config.toml
model = "audio captioner"
dataset = "notes from a synthesiser with random patches"
encoder_arch = "convnext_v2"
encoder_norm = "layernorm"
encoder_num_experts = 16
decoder_norm = "layernorm"
decoder_fused_qkv = false
decoder_qk_norm = false
optimizer = "adamw"
beta2 = 0.99
Rows from block 3 of the audio encoder of a small audio captioner, named by matrix and row number. Rows with one number within an expert belong to one neuron, the router's apart. Each number is 500 + 25 x the weight over its row's rms, rounded and kept within 0 to 999. All counts start at 0. Numbers have three digits each. After the name is the row's rms in percent of the matrix's.
After each expert's rows are labels from the 100 clips, of 14976, where the router gives the expert most weight on average: "responds to" is what is common among them. Only what is clearly more common there than usual is listed. The data: notes from a synthesiser with random patches.
# router: router (encoder.blocks.3.mlp.router.weight, 16x160), inputs 0-159
# gate: expert gate (encoder.blocks.3.mlp.gate, 16x80x160), inputs 0-159
# up: expert up (encoder.blocks.3.mlp.up, 16x80x160), inputs 0-159
# down: expert down (encoder.blocks.3.mlp.down, 16x160x80, transposed), outputs 0-159

# expert 6
router.6 104:517485529473489516485511486491530526488472494508494496489502489480474540473525493499513473486517501479513541483504519501524535539474474515509500555498518526514525462496468510487506531493488478482484512502506534481473467461495552487501477571468509505573506480490515552525494532566442529484521493508479495504541496538514519482452455494518530454501519532509510487513486453524452483477487497549498439479493473531503505489511518504507466531498463487478492474516480500503529485511481507
gate.3 106:525504499511499533536497508498519496534516552486507470489491491490483534505493466527429412481509489476488544502522528497510504499515511480487455508476502484510468512507479489492505538508515535473477499507511532507478519481535504492520472467470496478486482499475507535485506517519531496481480533464496558536539503520449531461476506511526502473500485484483495447540493483513553513549482524470520519493473486559465481506521487487510483534476481470543477493518512472535486468492470522
up.3 117:474501503549512464460475508491478490490451484533489555540522505497479488492433529480531544534462516510535443496512493516513488483472519517506536502529512504476547490489492507524472480495487497485531519477507474496522533489529494464507538529503495536507521520534497475530512493495495507492526472531512475494477487478552446529525490492492498533495524508532497504458495529518470517466490510520493507468508494464545508485483525532510507427557500524491482491455495526457481508494495474
down.3 121:530529541471510527504496531510549505521470524491500481527506539519460506504509520524504513507496496444507557512483500534537505535517521509539506497461457497547497484505495480486477501545499475491445494440453484497546493476522496460498443517483457481478551515555490529510526471510476497492505492479492519528490477481465517475513481451514477544487473467515503468493500491507494456528498484474510497503495502478477480474489467466508489513490533511463509511499486527478534509472464471
responds to: echo; harmonic FM; oscillator: inharmonic FM

# expert 2
router.2 113:477515520512486499493520518502514491504516488516510507472493503446507474475524472498504446503565488501481519492513532483483522500502523499523469477545545517480507515495488524443511531511460489480509509494525466501520474519475510508488514445496506508529499499486508522510475479551472484515540536466517496531517479542474505478466483494481503456445480528516478464530489528554529492519489510523526500476558485572504469462503491494486475525507463489511511555516494476464513494441498482
gate.3 120:507524486534533526517481498482510520504494478454511454531530531536519497521476527499474473504471494502508505533509504465521480490508480482466500453520495476481493529460436517504538464535542505512471473538488515503488501464526452492493480474492468478450505523506507503484475502509495523475495498546506504529489523525454515456514498501491454490532457512466473529453495477515517503511509509495458546490531500517553454510495515495535499538502500452518535544478527500501540516476526501
up.3 119:521545481509515507521473483531517500503517449460485471514491519506501480491502520467461502524496480548479513482476461469442479522504489471486536453541525487458490502482486501514531489482522467547499461547469493475501510471482475462468535499507473513482477512516513480505479493527491524514533542518511499543506525492505520487524480508491489506519507519485501547505508446473534485499461516506483511505524497513527489455474481468547500517565465474481525539549499453487496508474538503
down.3 114:514556509532499502493492516499491454530482533492513495481479487505504486516508521521477499531487458480463547488507515494477512543480544484523519444460513500537494556465518516497487503544487497517483501542448481473522511461546517498493482444542490471499512513502538510509498523507512509487480498487500495526487492491457484505479472421491503547526513469478519481543531485521538518494494488523515491543569477463544499524521523487497488518476498527504523490516501503470470506513478478
responds to: bass register; detuned saws

# expert 7
router.7 100:481495490473540487537512483466479488483515493489478449459491541461519460508479487454518509487531515480533561538497487493500519554526479465472516472531479474505509520503488538499516450510476514536501497497492522482467503498476534486549470504513507528507475486507502471537509519483453499537488536497473484489521494492518452489515498517494511505528484541492496528510510510466496470505519502512472496496556516562489493478486491505533470527527477451459532555542494506535528509473512495
gate.0 108:496539508464489539483560475486468460499501456521502434482522489486476514525495497490553539498513505499524460508523449494510528517484526484511504519484445497513528455497490455498489490541505533479499557496492497512491545544484514525536459466478473523526462464493505530489511484530481487497469505530502491474517504501504484512449452490506501492481516520463483498523495513530472493498482466502525490523506512512489513523532499474491451535519561478508543476506498500520490475531471520
up.0 101:491495513494516487471528455476460519521504463518499446518464558532529494497506468523495526497495488525532507512491555497476481521505491467502494552470491472482485528509530465537544495541499524536471497495492534515513473504453477514511485450523491490459515457470478491467473497510505515494531497462499524461495479535458503500522533496487486536507498475515474468456464501475508515502497491493511529541510507462496566541499470520531519493468521495500493465482508512541514507549508521
down.0 110:490524534488502514476497509539519499501502454462478476529545466494467522513527536534548523491470495542513511513516471507502511479481490516501470457469450531523486459505494492509541482485460456506526487486492500498497502460513467519529522508485500552497526490489453546496516482490497497465486501519495534511489456461477518490503518467496486517513490499522498519506585482519485507481451486478508506490546562478487497510514535528528472510447542514490461494486487531479494529523502493
responds to: vibrato; harmonic FM; pitch class: A#

# expert 0
router.0 080:482486496477463459457476536460520478447511494472465500460490460503521493503512546513503457478528480455496491517506519475525498536502530497505523512509465511519491511510522491497494502491452540502514502463500513523460441526480539485514484536497519549507499515537508500535482507499483506548464524502440499512579490501512470470514500510476539531542506517497527508504503500506498470514455519494505444518540472487502540481473543498467531501494499489509485481498497508486543508515533502
gate.5 093:514496498495467479513487505494552526489504529493512457478493460453536517493535483516526492492531466497491522496505512475534522516504472498536515480476492466447508468511501483500471580514505512507485538525518549476525488436475545474459539530466515518501494515498566522529486519532511504529527498478482529493538523515494508481480475514451552492434481515493477544527496499513491523502476489481508451496505490487510481513534483479505483500505528534500517483504465489532514482512503507
up.5 094:534511506468499534488481521496485526511480474496534521484515501511499497496487500486492493542475464501499458529502521484477476477524490518487520525473483530502547508528525475495516442499482446540440475473475424482505531495496476480519522473497481510510514510558460475511510515544493502501474500480491504509509431503505500501485521485521553464541501501511494462517530550470456446485478490508484504526474528513533513529506530450481501492529470499502495509497510523492509556478527481
down.5 096:508540508509521497508512493531532467529483481506475475545519517496562508506484480517498517563490555528502524517474474499475498495500517499480501461491495514529470485479516512488521479500468507489482464498498490446506430500450515527504528502490493543470471483491528495521565470494474510492496507529515516495508502523494509543468535493507488485516503556424533480510536452470484510489525489465532491508527506529460511502512499561511530501489493487464511521519532516518487497506482459
responds to: pluck; triangle

# expert 13
router.13 073:474451511523506468480417531501539473465487521515476530494534492480518498466481456546523482460500502491470477531496523501530479525475466523491518479484512457539498465532531491504471526488415537487498491487547518507505530487489538482452508489504538546500517499486515479519466502529485517518443523468528565527489516517492485519493502482481492522481472520502516477515515506521524525478480517495504484511497465488492521503480517503454500504493523495522473477497491505495532496518461502
gate.5 107:515470513489513517562477483530495477463480469484481503489482505480530519491514514540458508486525496457485485462536479501494472489491490472528485476473468490492477466507517496517471489457493578488543446460522533508499516474469498499503480468510465516499519489536506532506512468493534539518471501483492497549529497528454454525481513495503516544473488486505517485510509529489533497519524496527503524478496513513471510476476533457483506526518512522477490468503499477576473487441511509
up.5 115:504487524504523538505460503528480483493452513453509513538479508500501511455532487511454507489513470477463473514524505489514474508482503506527480486512505507471486445483522494480498492492489513525536442461510491515487519479474477503499528491562467480496530514524497518483554530510490556526464517487491489537537482552500480567465512498504510521505449456483503502503497532519523497520497493498510519476520527547437498481478513482507516530518477493482477481480518465506434510493535486
down.5 109:510487481503465479535522448510430456501529524468505523480513498513563461471504464469465477494487501468472502488496527488502489522520503480488496494495485514460487530514491508539493466477462555492527531505522553486501489512482491513500504483512497522529489453531530470484438506473470520489490515530497459540524496535531535465480486502518528476514523482532474508479464538512520521481493485515467439480495469507544492519499499503496531503496474473487485500529473489512464487503536529
responds to: bass register; pluck; oscillator: triangle

# expert 1
router.1 101:504493476523526493517482537526476494515482567480486544485530515477515463460506522477478478514530478489523455471496467499455473473534534510482523489482498508515491476504521511536514466475474491533500474485501464517517527548474494465489504520512524527473485464468464454523518489458507519539515529495529484527487466507518462504508540512493551513487466508501513501504529521495468529538517512473486520502492541466486548488532527478459544499567468496496479493489503515487508477460494476
gate.0 096:504510503517476461467471497476514491469493454451491462502555517506538498505489513516524488523482501513481492492461506472513518460503485482473545484488507554477443497527522499528497483519485440526447481539524500505462501458505498485500513538553498495529498512514481486534509479498507519484487498525526503500489516477520521532514494491530485518502522484530526533441466463449458498494488494547490515510514517481504448547454505506540504497508524520464498519477495504535486550480525520
up.0 090:457531470483482520530520486514443506514503557510520502487456467465443501494491468477512507498511507456514511537497516535536533527507437506513482557529493485534517505495447532500489541488481519496507500492463545479513462521535512508513481486449519482506523475503533519488529516500482517459514516479464552509522526506481479474484508497511487476515526527516484487535490512527508504478510528479500477488508501514494533500533518498473505506472453481497518526532441514525534479508444502
down.0 094:470532483533501490471499524491506483533531491479470493466523539518471500496507488477475518544512513537500535510431457489497494434478512498486497523471477508511506504517504450528552533479457501496497479523502490466491471482504520510527534520513487546489500519482511472504530456550494479477483465471525549512517450492525482505452505493514522464502525536516476507498508472509508505505529526503529522508521509535484455495518510536500522521495521509468495509504472566481559479506478531
responds to: echo; filter: notch; hard sync

# expert 14
router.14 103:505463498503478490483449527506510501485540530490531529489513524527452466497538469524484490471488465498494455546541540466546506489524549463486517439488514485495520465491493524526484505488485450516496508455481496474465450479526459529522521541525482504497508518474500469544465552513491514529498516475507532489535469514514510472502491486548531497499498504534539482522489516494512496481469526493483481490523482485544500525501515520493523497491513502530462480464505480500547519533484492
gate.5 086:462477473495473495478543470514521491529481486434489515499494492491492502497514523470503489506580474507520505494467527538493543517501529495493528478520525484524501494514466470482485515523480452492513530485482500495487495524462479475508480527508493474560504490518527519511489496501506503521545510499485504538500492557540510497507442499499452470513522487505506499500538527493506514485475503525497454476525505510505505483475508504494436518508515448467480507585458551537494500478532489
up.5 091:512477478489539495495555474494516527502476528479491483491515517472495504455478500489505512532504466531485484507516521483519528439463510472479507514492536454493511524503474516512460516550451501496497535497547495478500526471495507546491473532521473477531504464534510486488438457496502533543522502495503540462461522478487525467513457482507467487480479537477486529483529486502484526514527495527506528512537498490506467479496482484464467513547538492448478512543485502533497492485498525
down.5 093:476507441519485542503467548528503504462557506506495507510526457490515487446520524513475512482512475582530486465459496496485506494461493478506458476480502460511528492477485506500528519489545510489510504503496523541510512493486511484468475486488514479495489520464496474468484522475525506551516488540499513489474497524533494460533540526483519512529523534506495507518466493541480484527499490553548465499503474460500500499510504526481467461510538484508471523488472468493478515545526511
responds to: swell; tremolo; echo; triangle

# expert 4
router.4 114:488489532480531508522456518513509514539508505493471554501495454469503521456517500573493471488529507468513476480488489528517497497495424477478512529495552503505480489495448467541535515495466512475503529525485463496501508507476513472521524519530509506523503478498462462445471496476502490509501507516462467506522506507487507517471496531522418535482521510497519482483523494488491531503500477475521514500500521505494503561505547461487521504497496517510489481483508514521486472554513548
gate.5 100:489471488520481468490506524489527496496487522466480550493501491502493482461500533490495449467511517507481492493496493494518541481535500479518512496514550506489512512467481480574511505437502493531516499520540507507550510485488473493459520480536503481473516486494488478553450553452491474515481494502502472512516541468536506485518513519495514523480498456498553487490536484469476497493529495491479562517478488453500517516486496468445524437510479527510485517482495467502532496516481524
up.5 092:528482488494508536534499491505501551518498527474521477541470507499479495461555488494490456486475515552481520546528550494518504494523494500458496476500519513503490563508471494517494488493502461494522508537494524493506483501522463497490508500520492484453501538485496538464438505511540494463525455477523516511493560493494540466480497492529474524526495502510518514505484498461522511462475509464470545479446504484479488505508444548465517517501474504529465501498533506529509522483479505
down.5 101:506498480513492503476532518508549470456467545514488432508499502507512509520496489482495503532482493508515498515484463470534499498497545478495492496513510458535514465461499470485491496517491489515523465465511472484495440452458476525528486498507518545506519496496488516523539446511480504509497504540513532483517515470516533513469526477521459444496535500468512495492558471509535495528451511476512523528485511519450511529533475504509521494475554503489512493514493519499533466472506551
responds to: echo; pad

# expert 8
router.8 069:491512481499520482498447539492537470437500513505497578515512472510510474495501486521513478486502527489521484487481500517509501502477511499491533493505495448533577503532506510480489486509466487443503507480517551478511449496511499505484524531484534520505469493505525478496469490513506469518471516524493505527511533500518439490483491484491511513555496504503501455515498496494512544470448548477525486531484460524514519493512520485462467539515528495553488498529467480505552495512495526
gate.3 097:542455468483483501490518533519494507526516568511519498502515525485526506499517528453468455488498530470510520538528522461470478519507469506509501501488472533505499501511512521516516483514461508493509464514514437523502533485528515517477529441470514482489493525503440502496499466493520485474461458529514463493492506459460480512478496518482526500499499491513530510490474490490540478536494475512529458517456496521526496503526513504460511503532473574494469508495563464504490521477499508
up.3 099:473494496499540469485492444495505472501546491536481474512504500523489475457523466542521530534502508502516506485500500502522525491525490457486506498478545505545492453492500512526498508540516490518490547513489562509480477500492478532530445493536516468519508495476508509502479500499517492512525454484503533443473533551523498469513520480449484482489470494472486518553514536539511532459469523490492495512521506435480461525530520493487530493457502464525523474490508504500518508499520517
down.3 106:513470552515495525460499490504489505500541469506469526522512548530494530473458505508492475496510515483540487481490495510518555498479482422499506475469497454480503509495477463472484498447503527488524531515485490495491511496495491493488488538559452492481484515484490482505481503489486505449503451478479497502478473503534470532504555506478504467536498487499538456511509511493476464514508544499529533528488462493495512517483466492468547499509508468456547509520484510525493465511555509
responds to: pluck; high-pass

# expert 10
router.10 132:522498486527507497524487515558517484527485500475493496543513495547518519509478536491508459523434525510471496473493455482528486432504509533520488489498502525476499490510500481490491481494557487499507476495501518482534530463538475512484533515469493457488473519534526551499528473479534492468508440541515521495475537476522537514548527515484512493536481461509505529480501465516517519491541505503473524462444505498500455488494514516520489473495494540478512513500502500514459516455500486
gate.3 103:508491511497536489521481562542531563512438456469523475505572490508535488494512486503481458491499491517487506470501543484474471466514458488517523482497520534459487516491490502487497504501503493520474487517528486460502488497495485461484551476501535543464510512486477493481456549503466518478492534494509511472476496495482523497507538495468484430532517508481523478533545458525498503506521483487502495526515504528520466483520492505478471522494526475538499533463504511486521476540505509
up.3 100:491516524521529531453481507496489505512547515483519506518511526494508475484516484519477476518499456499491502513515414463488501504544520517524480448519536492539465465510503521470504456488557483508498489533522531506499472515474495468463511517527534510520513508506486529478492483496523517540466529503498479468514526521531491495508493444458501491508478462504502483545490536510488506497514465527534497481522478528514507531524516478559489513471497504527502562485544472455514493477539485
down.3 105:511497516498513518531496519472516496516548468537492517524530529497506502508475554527522480479512501541548467513531508527527468488516479483504523535473463494506473500523517464473498483495525477520466463481461501523508524490507453519507514500519453501505486531484481493520484482470484477509464514493492493509461511515516470576519515516499508468509465540497513477499516527495524496543485492499475539507450494437502493483464505432484502509521511508469511515516431523528512488433508490
responds to: noise; low-pass; echo

# expert 3
router.3 098:506465494476469485500525494476469511536469534509519527484493506464491514504506513447512556508525466516558503480504501498457503504482517498493485518435455466514501515467507506501496522508498553501474489510485538510502473507490487534481499516477495494456494476481499530505487492496504475510484512451520534484518464491483486506514470472494537478463467524452448481541493513506497477511499474493498477520468537463510495498518479441472533529494572458492482450487522508562515477510488479
gate.0 118:511523511505512504540483561532528477543516528526550517486524523486501484504488484510524440461474477510492489527481548505471525525518477530498495487490484472521514517502533537467527476483518509495468482446496484536482478511530531489510535493481503524471543480484508535540486506502503510516493523463541513520499443504464509459525488486504542474481481499512512481527539503481528514541457495478519469492480503541507524510501483522462505473515461493542481486517540478471540528500452488
up.0 133:505505516492496511464483480495549461506497481526535464496486535477477484486478458476543524472511473542496479550497524492476518498518536511502467465529505466491480503495534530493511506523495492505510517458480477520473465537516500516532492512526514492467528472495531504545474502465501460511521497454534504505472451510513478506529498522548546464490487481514489475523495523484512505526456499488489498506534511541510442525497474535498475473505504516534480491517509469474513539556434465
down.0 122:521522496529534429502505483492484487489493524487503534501490501511532496523515511466493515522513482446470490536510551448495503513537525502428556477512484518489485550467543493504502482506538496513521505530507512483468524490542461520478502460497498482578504529518538479521506515518512506476493491450482497506495503532506527471473466481528477485528508469491503493515503532476550540458485495499506484499481493501552486460479468496508498534527488512502494491533512532472473506491465477
responds to: square; pitch class: D#

# expert 12
router.12 095:469517494517515483487524534510522514484479509467475483475517492503546461480554504507454468485537492468499520518502513501448465465517557502484531510482481497483504532486504492556487481511511510544486513520512465512490443530463458493498499540515518523484546478485499499473475514480523485524517501440493532482526471519512542481537510547495500482515532510511518493485520458509485495474541517519478502544448496451481498485513493542515515477472544484471484465505506508468524520486518472
gate.0 099:476488491503462475498475493529512478471505437481497511477488515452473473467484506483520544493535490474515510539485518539492503511495522521491509517542432507487512503506479513517473531504491520521544502497501497522464477484479477513492484537499557508497527488496519484494479517504455510526535528461503477514510461473519502492517498497527540476458541509522516528500509491509489444478485471508506479530537478493485473493504512471442438509542541466447507475534498488538463529534488498
up.0 098:460487486511480470485503495473513467507514499456495479486506534494514461473503530479512542457529480457532518547485521511480475463477520548482505497515440490488480535469494537545489503512504538525517506510477494542476473511494459534510483521511539475473557507472505508519504517490510497501511508472481533488495469523504488487544512517480529506486509524491499522479489492491495458435514479519471517520505479474461471481492496481455480470506532479442506457527513511557462540500503478
down.0 094:512521517488486480529490495513484497496503513511515492481508488494473523514519520553483509500476485465499471521515521509479532545487533523473510479470552519512491523516507535480490547520516442461499503498468504457546516514492486486481495491490526484495484525516488556478514544472527476473487484500495495502475499479484459475484513436472531552476484478492506472536501483486523503520476463570504540498520480465522501501499509480500480484513462517530470446493503451427466495518494456
responds to: pitch class: A#; square; triangle; pitch class: A

# expert 11
router.11 115:497507481510501501507525461490449505510512480509533461548468496535481512529472503483496590483467482552513489511495492505528501487500474505529449500541497501451500482493501529521543479468519486494515483512476483528517515481518485508510480454507485474487506507524498504476516505466521483465524457533507494481458520491492452494523530498483474551523494456510472543478489528483513505493513471482462493458545477482516530478502460531508521473553431511496511518470514512480480514503495483
gate.2 112:473452496542504502507556502513473469555540484506489499516474496531537485546468489470513499499487497498553518529473459543478507554503494506552469528539492497509503476485491527461532475472533504501549485498506491509500500465517489511505490474478472482524483542462471564469519486483484483478508526531499450505497453480505483531482517510491459476522474477499493512555516531501508458505539469528491475477527562516522522505495514491512502488509486478500536522509515504492481489502479496
up.2 099:543465503503509504459504438470497544502471535512488481478489541485504552485507489490472520510502468521496535462513521459481468454513492531478491464490509513482485526488485492504462503494545528528502487533502463470518465513479496430524466478515493505472503489503463475428484527505522484501509483492492546501482516502508495474502506495486494524488482490495484522517497503460532536506510494471479483500509524476494485499510478487508558558578486516471457507499537486492502497522553484
down.2 099:520508514519531461519480505523508519485505455511485530570533455572479508473518512511508510507491559525492494512506501548487458462524490493468509497495502476459527493519507479472505470500518485495509505498494526490460485463505468525514512479517466534510514553487535489481517493470524485453443472454492519470519510489510464511507524454492518464527499541505509514513517506475505544492473496469483547518527498522509474505544508500540487521477514502475515489535465522499515459507513547
responds to: bass register; drive; pad

# expert 15
router.15 107:510512517510526539495537519477496500508523507485493519504513501523542485539462490471507451549457512494447506480478516518536475503513515512495486517461485509515511526503539477497499473518525498505471492532543520520481538471503464552487478450522498464487545518520483529492532489498497522490462472495512474503500489471468512527507506462508468466462527459506497477461501539495533506498541501503531543518504523545471489552497492502522521491428516508516511445496539488498459519506511528
gate.2 099:471528474529519460527543470492503484484484495492477495529506444526548450498508461475494483491501511507473551488454500523515527508490540518500493505493528515501547515522508552502468480477505496545463475494520526488512474519458484533480498503534516458480476520537537502503537473455527479534553471531514518509496543509463518468528520514497489495539484467533505496488500482506523527467504540457487516495482483488476489466489464499508526483476488472536529472480476479490488508464515471
up.2 099:548486560505524487488517503517530505543499519506454501491470516508517510515550505490495490470477478473490523504502506491478460475501516497548482527503497405496489481476540478474470513509529504486521464533510495536512499488497502513478504502497496519529530449452476537492496513518505544532503492480498553486532477472508512500471496489438530529483476572516516504514509455508503470501504505536504487504492523489500486477498503473495512526500464517478481500511556440505481486496459536
down.2 093:473509512486521533503505444513507450503535541539476509509518484461457478553495534491504496491506494495564529479508504522512487527522490490546530517467516506529502493494538528490475471505509488508453468497492526508544510473471441465490487491477545549537463496517526529528506464515494492489479515503509491511462555514484484473522510538472524483486487499445498505495468503511522524481488481498516521501496540438467509480517524513477520514488462526486486475500529474515548493495486473
responds to: noise; echo; pad; filter: high-pass

# expert 9
router.9 069:489513478493492469472471494499522479477503537489488541461499491487480472517530494498514481457510502506491496539475509506484486531486517504457530491513529452559519495510465530488461538478451532497487525498523532480501475491471548486503543534512529543490514475508532443512470518543501514545470530470460504505492498516529481517539468470520529467496533499494500471504526535495495473494468525510504504557477480492465535506512529511485483484505497497520484482479444481504566470510525490
gate.2 121:522525506480494535507493489453495508508525485503514492478494488508499516570503484492510517477526471471513505493507512497508486531476483524483493465535508484504468493498490470459498522481471500519475528444479500454477528469480526475537507533475528529534470504472464470502529561570463538496488506519457465484522465472512482534483477513521497476506497484465519516494482525426512486475494492502517512531526526514462511515505472482493485525512531455495513534497461540525507445513533502
up.2 128:512516528477505498503491486444512523533518495495480486481490482496512519541521497508492523495541461444510489500474475499513501546468473517481509456525507483495492469533492458468495539484471498508477539474482491468491521473474553472530532530489532527535457507444473471511514540547459528510505525517445476492520475450524484542494475521500498492489501515469495510505472527453496480467492504519487486528522530497470497489515506458524481528514523497511537515510476535541498451523516518
down.2 117:502509482526445476545493465512489487540510536536519493503483511525461483505480452500490515523503517500471521532465521503511460509524493521490487483504497492466502510484550501449516497510476506500523508547506531456517472501509498534527482498483475465511530486506540448446510501509507550524489514505531479481515528516512482542479482496565512527499521525494523525529524463486471556482510534471519487484443462505516492489513506521514545481514518459459490523551490470494526479504487480
responds to: pluck; bass register; triangle

# expert 5
router.5 102:527536466471474520462540455500512511458511473534523490519505511503450544501484494500525508516484505524525523533506497487436523534479471474486515512455473492545511499509497459477475548535506472475496528516458505468518527551527497484480468500468495494484489517514529473489478516505516522491510460505505470450453538476520512525477483497532508507484545460489519496523499488456471477497466467474514499524456519493517526492497489483501471507510543488475532503524471517468491504556493521
gate.2 104:484430488477513520525509504479474461549530521503463501501468494528529494470539507488476513514484473489534515514503468513519504514473489498529466524450495525523515465462534514501528465510468500481470488487488517479516514526519535488533509479493484493555459519453455532527530501512476512468449494531473488477543498492501488498457466475480519496516491529559483516500486515515495485526548508512509481487486503469468507516494563476478533504500503486508494496524538471547496477490456525
up.2 098:512473486484497534527537477451500476506538494527498483516472502545479529505511505481546536485440495514531510514517453516506513528471487507495463542455496495531520494513525498486502472503458455477498501487484518477491542512514516507494473482530487487521474523470473508517519511484490497490462525532519509446506481444527499527490460446532523504507524482520507490491512522473516468517511510518511509521484544487448492503490519502499481450505514472492528479567474487533443498537478546
down.2 103:441470491510478502501499500502501514488476530494538493475466440510509451508502490474467496492511529473524471514514455469456493528522496547512527487502468536498507475485514515499494484539538534510482545508520538436497476479490538497495496487470541524554538529516515546494554470537476536509525474476501483497506502501482515496497493551487481483519504474473509549467531493474494502494535498510475470502503495494496533463523499541529503473547489552510473503502508462486478478495499507
responds to: echo; envelope: pad; harmonic FM